Weights of a small masked spectrogram model: 39062 training examples.
Rows from block 7 of a small masked spectrogram model, named by matrix and row number. Rows with one number belong to one channel. Each number is 500 + 40 x the weight over its row's rms, rounded and kept within 0 to 999. All counts start at 0. Numbers have three digits each.
After each channel's rows are labels from the 100 clips, of 14848, where the channel reaches its highest value: "peak on" is the class under the peak. Only what is clearly more common there than usual is listed. The data: phrases spoken by 400 fixed synthetic voices. In brackets: how many of the 100, against the usual share in percent.
# convs0: expand pointwise conv (model.blocks.7.convs.0.weight, 256x64x1x1), inputs 0-63
# convs1: depthwise 3x3 conv (model.blocks.7.convs.1.weight, 256x1x3x3, trained with AdamW), a 3x3 kernel
# convs2: project pointwise conv (model.blocks.7.convs.2.weight, 64x256x1x1, transposed), outputs 0-63

convs0.206:403541521549451512502538499542452468476465482525476440487455450475479493470430472511506550496458508530464407520546459531531430434503614479532459511460513483486494480509459439515458485510528459
convs1.206:463468427510494515513562548
convs2.206:475460569577470501540485540475551544539482488537513493463562505533524536455553407527467514485466562548475460573555543555486491464473529480522493477449503464427504439559512484453451518494443494
peak on: /ɔ/ (48 vs 2.9)

convs0.36:510514552549517487511470493531448527475490518500554526435507504473427556515546509514453464468587540487479493465484483581431466515476528466469491522455472383575506507414437525502531518530472518
convs1.36:518581554512470507484444491
convs2.36:566465491559529433488524562503474517488508419479575522530476426496492541491553477515481462490474405561527503412476587485497499467512480490502551528522478406550500488476488483509506483557452493
peak on: /ɝ/ (28 vs 3)

convs0.168:485504515478451544476444543491556517490448399494496460503549427457495474485544507447548484447480542472522509461547474517495544428520428477463543557554494531495553482519499416487547437487467445
convs1.168:502590492502423513492496501
convs2.168:450475503563452470531433544577509520439479425467566492518567480474502475510526563497605464473496535480500492537498435516462515447547498451502534535544450535556478494509504437492543449500513464
peak on: /ʃ/ (29 vs 0.9); /f/ (29 vs 1.8)

convs0.11:510454539524519469545507468474487454557434527491451524461481464584454539548539486516537539554444486473511396588542475506524526549492499485446506462489571476458468532443518554439512524465482512
convs1.11:501476600473464541510495497
convs2.11:471495483536543468531512499510512525556507440584450523460498495573471529445509373475464532528468538489527470582541513574530464538497516457474477508520513474520434475473453464477557526451455541
peak on: /ɑ/ (40 vs 3.5)

convs0.176:500491512443514439543471478477496559482444515548515427460564536486470492516510433515554503486572443527498383524505473505494459506478455508495561486545485491544483531535457473489589415524455509
convs1.176:475454472448486498487413517
convs2.176:535555433564478531485567598517504484531589505501524549506461485477474502477519555438501491444484513508505452490531485491521507478556505545508462404443519478489502428485559507483426506439546459
peak on: /k/ (31 vs 3.6)

convs0.127:493496464540532494534437449487433516506477543539542484492500465521383543512484513505471469528519499452512482480522482540517475468505448465509474566467466482539494536471409493507539515651464456
convs1.127:504495504502450499478495606
convs2.127:567525460527516531576494440533503506505469551549553522536561466497457560464540514510436463539460507506518491524535426548493487475520472433502579474528474510437432474501455466527534526543501408
peak on: /ɛ/ (37 vs 2.8)

convs0.98:551487467517471504462493461423493513563429540508492514528432555535499542517558483496473494526505513425563432552490410497525535489493483477538488494503562462531527419497461505420534545423495500
convs1.98:520453536483465573503485558
convs2.98:478504462530532501517444478444469481589550518581479481516453556520506513481560471508533517470493589457549470616487470503541513499475544477517473463554504452513470465505523492415456474427486497
peak on: /ɑ/ (30 vs 3.5)

convs0.131:525447504522458488503537500463473461468477453437463413529533503471463467529459516571461504546496488503513522468547494462525581482513452541543413577554424513509497490443549493470548506573460472
convs1.131:480560452505562460538505466
convs2.131:449554455538568467522491443547577517501475570484484496530516504584532499484562481473488510440471520512467496520453524586493454506471482504532501478498558570574523468455446522463471479410499537
peak on: silence (77 vs 25.6)

convs0.81:553516474433449508453444517512488468513491582517409540445483479558428587516488499479530508506533529478471433532487466535566557464484532494531502511456522495541524561452480523533444466423500509
convs1.81:545492523516447453515560551
convs2.81:489450504535452448491484583491527560439524437534513514483447461456538534524498538439471543516532498499547473553466501549502470471504479495437507443446538505535593511521523443474507547539430580
peak on: /ʌ/ (34 vs 1)

convs0.62:451403582551498484464482479536491463530473548542480518491479497511527513612498471472561512552427542467524490507471490467585512512495443434500453531480549504466507438450515568508533537486501477
convs1.62:510473542524472541466515586
convs2.62:460467449505511493548460502541504482495503446545489525472454476528539491555429491452503509529569449562498507545498563464558509548530421487470521472557435509462500462488495611433487527524448551
peak on: /k/ (27 vs 3.6)

convs0.59:474517451479502582441544502441498464537452466495464527485458502497421440488495468493542487521556479582557558520513471510496509551468455542448531501443503488533599473510526526420551500448513541
convs1.59:544570557473541466485501524
convs2.59:480399500560433447533483504510503555523584561519492465487565529495580500591463527456502538468511516476453456491493467528479468430514497490552463516512485507471417481526491455565449525502507483
peak on: /ɑ/ (84 vs 3.5)

convs0.185:462442542529481553521498566456471523461549531450553473456454493517442476484518433545512555531468506447525488575512523531466542492503560550492463515529542482547542504446509490546459559476498614
convs1.185:497483501521567501525577552
convs2.185:536489499456522456468485440539515419538499540432469491456467591495538477503511564563482513498536478526510561500455477461427477508523469482548530575525472532461516525440524535494534502539565408
peak on: /ɝ/ (68 vs 3)

convs0.193:521510483488476500517522598508524540444530460442558548460511479474521462527484530430430474503582499538476496533461482464449451488473432531476542529468489428551569533436507566462471522536471523
convs1.193:462429467508561496516551507
convs2.193:535514485496625491477514461550424448548468483605432532513512496559429596529494475527515519526439545481515486489477500504502519484543526432461470482481446499524491523521486443492528461518518472
peak on: /l/ (32 vs 2.7)

convs0.144:559526532529535572471511563550479491520488530572483410490557485527511460466502448541579513564462546521521500492587508513506483494508516516481502546522498526557451552469542516511522451543506609
convs1.144:449456521434488523440472503
convs2.144:513508469436508519459529499473459510518377482522528486556505492536520504547520548502520507468534506530530525483568467495517556439527441449574436494560453494463380528498458508476525562502513498
peak on: /æ/ (30 vs 2.9)

convs0.153:530488500500442465424502482494398525468475493438496454528478509448517545545448506460620538486529528466565497514498452493512552513483493485513467493540496527437485469555569520514427559526462455
convs1.153:517446578502458505456518532
convs2.153:511509461499475474498455474463434493566489462567472470502399554482503559522520469456554558427519512478592444443482464456504507492522553512524519505540542527516580502497491530506423477557521472
peak on: /k/ (27 vs 3.6); /t/ (26 vs 4.9)

convs0.23:520489522548551496532442453496512469504489538456565496508529474503454487592448518534453482482451451439468527517579546515435521545537497591525448511449439440469488534503541512429539469477495518
convs1.23:504531466488563473434518553
convs2.23:505498495458454513423529532505484510489496478506447508451519502486533484432575495455520493507529484529533518507455463489562478497469462387439589551502508556537554470436494479535464598538543503
peak on: /t/ (36 vs 4.9)

convs0.163:509490513470521559552493561496464490496506538543508407532495502523444404451499493532582542488412526503502471476519481451473491561513532518438410566449461523521508445489523527532509455442504511
convs1.163:513471532436475524453440538
convs2.163:500597506527496480518496535477464528553501438511482515523481471546540508532534484562481496381461513480512482524524511435424489487560533526474568473540548435527452502506476452521559486406468489
peak on: /ɑ/ (33 vs 3.5)

convs0.60:561525544524539529488479503533510544511481522404489538436458479465576473576522537481448566532497513513509518506558476495551555514518510471530550466499510507545517436455514543440561571421524533
convs1.60:551499480508559523440507440
convs2.60:455484461465485469507495552486477515552533485516465455542540518573529541461483383507521494532516424532522480485434565536507485451480503530494438477490436462561506600561482461543514465526523508
peak on: /ɝ/ (25 vs 3)

convs0.58:487543516539535480520470456562428535557499571509484488496507527578550527516519428521509429508501486477446475574468497528503489482498447474504535479487502475471494417400523460441478517524408548
convs1.58:467461503489597478470527493
convs2.58:517479486440495500488554543422592476486503412478517495524495482404460472488495569453485521465517489470533482463488518481536499470514529523467456470527520554535483581602476553504539492506565443
peak on: /p/ (29 vs 2.3)

convs0.247:499486520434506546457478490394508468559508548510522464505422533445509512444505490448523540573536498500463494484507429535518446492453491530535569513503521500511551434427533532507575533476500569
convs1.247:534563486535577517508524468
convs2.247:503477450462538531472531451442480583473432432542434546505609493551493501494494495499564521442490438462514499513564509543541522507520523533480529492521530418479510503491533457471447517426537512
peak on: silence (85 vs 25.6)

convs0.139:586533516541423502495537572459539521521552446504485495511503469506463517459542524494497360410502479452522476479501524491495537490467519520443441529533480551469551567506553481498512474497523449
convs1.139:482587529517438479493471514
convs2.139:534475517491439460529485614545534481506502457551447475470557428527438511446555497506433471513472487487529543541476535526442539460496477540445478543516502483555455524471546531566516456558512455
peak on: /ɹ/ (59 vs 2.5)

convs0.252:542488429462517421465453536528415546499472487573521493532528543461484544567535462473552469524523469501523437514519490436538521585526432476452602473477504512541537528504501492533522471490478510
convs1.252:502498518515473488501596561
convs2.252:466470512481533502439432514570478517511453492535456497459471513493539502437561556552511524507470490486423521530478461505442430508533426514483460553481540482471541627484550499563523515464510511
peak on: /s/ (41 vs 3.8)

convs0.47:497476525536484581526478495490476569474477541490520547489465519455422507554525446433495489518510519526544490519480500522501500477527485455433496488449468411454500542425510435499391451558515561
convs1.47:485529474534515499415438484
convs2.47:533541440470482532473541528514501446419423499485528513574488460487596488471525528477521540483476492443455488543474491499462522470506570516451444479515510475590440528490587512439519479511535548
peak on: /ɪ/ (26 vs 3.1)

convs0.149:457464518485495496480575463454451524504454553529475465458486571452443442476540502516559506542554496507502476520476492552532564522500516458587489414472466505457451433484493452461519532427559510
convs1.149:554536509460504456442446481
convs2.149:476518479545504432512474492444498510529546410558512547516517484508582542512423470510516505439471477505432473470526583530424503514508542493461451549490510483575458541558530457515523438501544481
peak on: /u/ (45 vs 1.9)

convs0.180:545556514545450516497544481578557472503516508393546489479538468508487505510492535517483461517552548545544469521496417457522465532514413571478519470473544573491505530537535493517509439541492429
convs1.180:452413459490534507509539496
convs2.180:500493464475589505432595525472433528455481465528550506510453481507534488538544438470465565487488518528482469439515486528442505514469545494529500528515587422507504550421470524463542553496476534
peak on: /l/ (39 vs 2.7)

convs0.49:537462512461519516449511498499468470478500506430464515538424472523489568433483530534489488535418449389460525453472463468506610507489499531483446454573521527492510540511546485516520471526547536
convs1.49:539571564501475485473472463
convs2.49:578515478548551469485527494443562496496542413442536529557486459527506584536476558467481481518440468452487523476487506570494492448516478465488531535495457449491484549550493538451549505548491410
peak on: /u/ (42 vs 1.9); /i/ (33 vs 2.6)

convs0.171:541479435541455486523499484581502455478508452540461544522450402498552470504536553521490561497461445543527516521575533464540503525612501531506445502464521479535511527547473547500451525500550476
convs1.171:493485496502450496529602519
convs2.171:481474435481488461448466462542521444450499458527484559511480520535510390488530545472496507488508511550505532539583491501462528463598412548476463476522539465499460510562522531508466541466550450
peak on: /ɑ/ (25 vs 3.5)

convs0.111:501469539481551539492503497464461436437510509420479496520473448504525503513468465487544496609500520574501458502517510559480519562525471529525548477580444452461501481526485608510483540424474497
convs1.111:569421514528506506520478462
convs2.111:492506496481500507561442532502512464463500504481480498543460500562468566498468527474426505534457492520540519536448619555502489546501468584486516529417503476504437553415464523464535468557513463
peak on: /ɹ/ (46 vs 2.5)

convs0.53:452556495487459523607432506422498472475504479487467448540568545446487481533578473498510511537514515477505438438535448584481479613454473483485497525509518480531473489512481475545495481496489460
convs1.53:592446482528477509536501500
convs2.53:503495486449549518521533477494492583453488496547511469418535514507570471471516531454530476514509430491484525506487416473542546524468509430506604574512494500535537466525457449516433447529541549
peak on: /k/ (54 vs 3.6); /t/ (35 vs 4.9)

convs0.69:494489469509471531535477436513454490520430522525452483593484535525542482534498514566504491537510513415535429538543433460531444501528482450543471428487542459433508503548476512545486595479513521
convs1.69:478501495455502450482580552
convs2.69:484495502512533407502515492505539467499494426547475465509447523484477496570509513452495486453518440553502521614475556445514455495572444481569520509501489466516481532522468464558495580457460561
peak on: /s/ (37 vs 3.8); /ɑ/ (29 vs 3.5)

convs0.20:500521517529465453548426482492485532456560545609463528542481535476485501516558481480514482571519489516501499457481594477523516451532480442461556485531562518492470469470531488411514536423502555
convs1.20:495524482498590447477470466
convs2.20:534524539521511550438594492565498514524447441384523529445483463533502524512455541502525535448472468498540512496483421504501485532501478502537456494468457481467495507531472515606496452563498441
peak on: /s/ (49 vs 3.8)

convs0.120:491435507478532458475492504518448448518468474422477451469486418478414534514449481495525513520428470450513506412424473519506536443500455530510456511527500484480523544487488552519482556560428441
convs1.120:486521562482445538514500570
convs2.120:552454478495591474448483520527434473494457466471502515483467503489539588558448535447588537535486478508526456394483434513515523572501519497518532473548503514425503522525507544504471483531463467
peak on: /eɪ/ (31 vs 3.1); /u/ (26 vs 1.9)

convs0.99:543458470521505491458496447439487533514414532555486453522442520478548522536592470491546466566495493438458497527539501549513473496516522510529501488496558456497531451422511558431560511429548524
convs1.99:489534496539588538505548489
convs2.99:477452384465477540533527438502499546469511471482483555438562442563444537452511543485570556499510544537484502501455527465539486517466519516489502516512503461512494512538637512493518514533498463
peak on: /ɑ/ (59 vs 3.5)

convs0.135:547550485491452589484504544481549491559529501457523547557505514535439517496563470494458509543465539473519555539561448532468549480487556430500393505468435517500502439493530474535468512460489538
convs1.135:539453498441549474461549487
convs2.135:472442544498559430533491424501471499477461493511547534537498505466421525512492558449559538456554481527528491521457568517535512548531465521501506545531501468516524491565478506477517390568541430
peak on: silence (64 vs 25.6)

convs0.219:556516482416525614485441558508437458572544437485498512557536545544478501499546553453504543494557492465426492453487481466552550518493480531479503499504507478463561535524540555494498482474530476
convs1.219:533587497494440515484461505
convs2.219:529440503425486572517525545489482455548509444506483470508506552508466464428539472461437519467541452491547572466548533497500520552445546504437467477478517445472564477533477603498512503461515543
peak on: /i/ (30 vs 2.6); /ɪ/ (25 vs 3.1)

convs0.28:539530424548543535590537505535528480531440476521419457517424501529581541562485476496504524480526466546455484548466481509566537530475463471474506464549497420480502472445522503496541509483445545
convs1.28:439530455471518493479562453
convs2.28:469459396524513513492629445484499536486449439467514435562538531536550467498489451511463496493536457498529545518501550483492517462479504519452478465483484602480545528465543516555520548522507505
peak on: /aɪ/ (28 vs 3.5)

convs0.198:517508526567504496567526552539505481450478493524452491576517510550549510542536539500477380519482540502476460408602536473477540521467525531541462488528573483468495547512539490523466539507483458
convs1.198:571534535527528457557483509
convs2.198:497449556441487467560457482545533509515497591569536578431464489506480467467499526487468495536538471520520611575469484491486498514441554555450512507480530470506503455504506435471474430497492525
peak on: /l/ (36 vs 2.7); /ɝ/ (27 vs 3)

convs0.92:437505424511477492457490501415459481497537466443536509495446498457474544509505469496447573569477491483452523495387492537492551508477429474531484436432462434506498496532466534526519534475467454
convs1.92:552539463527453503568534507
convs2.92:490548438502521475506561494520443506555480476506520491538501537508521525543506558515454481494470494466464422446507492497462543435550493461608532463532505452489408591499482572470491569513465489
peak on: /oʊ/ (31 vs 3.9); /ɑ/ (27 vs 3.5)

convs0.27:537481457491528483491494479486416453522560613507525503560465468459469521549523484416505511466523473458523433486566512484541493471471500506519580447491523521537483454500419420458512495496519438
convs1.27:504480501500462510514611501
convs2.27:550560471467552551488521477473443566427521560556520471483473422515463522492494459430518488525483494474508440478525530463556525518457541503476560451573527552537455445505493566474427485490503525
peak on: /aɪ/ (25 vs 3.5)

convs0.154:572464466529551537508487514491484570515486546478497542490491516501444444543562518462421533487554536506521494523580454492444464445546465467479514521458461452517452572438490521530457430531492568
convs1.154:449433450518562516497518502
convs2.154:441513548504459476491534521488448440471567511570485374540503526515492517461478531474628522552480527524454517460428499527480534523508495481504512455556553481497527474568545487483506520471499469
peak on: /p/ (26 vs 2.3)

convs0.151:524498558423523561487467446466448519541440481543526495498507500490500481473492460438525525596542536479466481503514470536606560474421497458490598469546539469515485462485494547489507514481511554
convs1.151:475449473516557509524564547
convs2.151:512510484499482497462485489551502433435525438477496502544445513467557477531488605547445525489500502415486497524467494413436492460558419580515511523484512535505526569500566499546499503505460479
peak on: /s/ (32 vs 3.8)

convs0.122:442601535518480494485527472476550552474476466491588547480488472485538489513538506552526482484562508489415523502436561555554448500533467542478553582505525521514472505554481460519548561479536527
convs1.122:510512493539525435488416524
convs2.122:544463450523551517477498550534468533555480501483519531506522455444562533460567441457495533513457452530530440472486458609525555555457462506544560477508446528441480507473549546479504477442476480
peak on: /oʊ/ (30 vs 3.9)

convs0.190:514483473537501479446541503501512480477522512575484448570488547504499493440581441481533487558465502521516462494460520456495520486477477421411529551514609446570563467507479514558479518502500455
convs1.190:492440585503517503491469546
convs2.190:478515545529549484584467531516556474502470532406476565470526490471526399475510553517459494557458500482473494492548462546480459529448496541527512444494507494575433471514453538478579515448487521
peak on: /t/ (61 vs 4.9); /k/ (34 vs 3.6)

convs0.140:487512416507433442496503520595501555498457477438507450545445458587521525558481532518518493552525484538548505497429499482524427462499470526543511548505459473530499518458445453428525523523534519
convs1.140:475526442499570441472506475
convs2.140:493437569489466524580561444486522463497506494484479558555495519537506481517529483481450476486533484500405467474543527550529547538424517455449456461533553568465506478532548534578464462459482477
peak on: /t/ (64 vs 4.9); /k/ (25 vs 3.6)

convs0.0:487437509604462560478484556546545488528507484441545476497526490498492510515518512450516504506491474475510484516578463468546498576472578537563488519419507547472468477516501517534440500405573476
convs1.0:512535512523529515463429430
convs2.0:501510480538499490496535528476475487503500474535469453518510528527474605517495480512474584467328501544489510504523501518541577454492531476465511502443490532500486581505491461578445496472500522
peak on: /i/ (56 vs 2.6)

convs0.105:557585565429474535518545543523532514445545452451507444473447479500497517443490516477405459521456493446448518530477523523529513563421503486557514466438514482463486521443513527461500493527540463
convs1.105:526576509499429495465462506
convs2.105:542547533426549521531541487413524520474537494430497464488425490519490497477463517485396526531473499491442496523485577511523509539478466567537533438459486473459443516492495582470504486546567522
peak on: /ɹ/ (56 vs 2.5)

convs0.222:487505512558515526509522534513487502464499481464570527494461448526509461524550547464501462486607526520578521490490424472441483501516373543485538460472486431557547436482474513483507521451476464
convs1.222:498500493502457498534584565
convs2.222:488560498471477517462481431517504439500510462484539544469551521562529440553502518520518491491660556463436498447511498502480527478438480501503549505480475452557554488495488480537511496479503415
peak on: /i/ (57 vs 2.6)

convs0.39:564454521470511502586502554553492564530514487466503450504538567460524498593553467485511439505453485559438472500464518482529531469557552582501527580543543512497477510518446467473487535523525524
convs1.39:496486470523584539448465514
convs2.39:530526518444479504462493569445474474513468528525602462478474505576509552524490472526531476499501499509534524499466522448515443504452517473469397473407416553491482475497446502472535565519564501
peak on: /s/ (25 vs 3.8)

convs0.175:484482480481485492570490545504569518557490452516563549447509459472426524470567532460399540466536466428489529544442515476529525442523541486458491509541604520484507466517461512451521506507525496
convs1.175:420484493462498509422494504
convs2.175:543508538470522523552516441534563495476556461538507484421468590495535503551450489474469452530449450469570540552487442515510477538495564450452563516469495464500533456490466462498491433559522469
peak on: /t/ (27 vs 4.9)

convs0.150:426480504520472492516439549485480493457497482422447517480466560550489474514539544542450524443460443461516564483588535498448508589532489559492499438503495499533496513433508465517519528573515444
convs1.150:507499427489577472526461508
convs2.150:585455483478547527435535446506547475526468531573582484524520450487509521444492478443539505541473537539496427518474455510571488465441447476527524562503558450509489469553519515512445503467451533
peak on: /t/ (44 vs 4.9); /k/ (26 vs 3.6)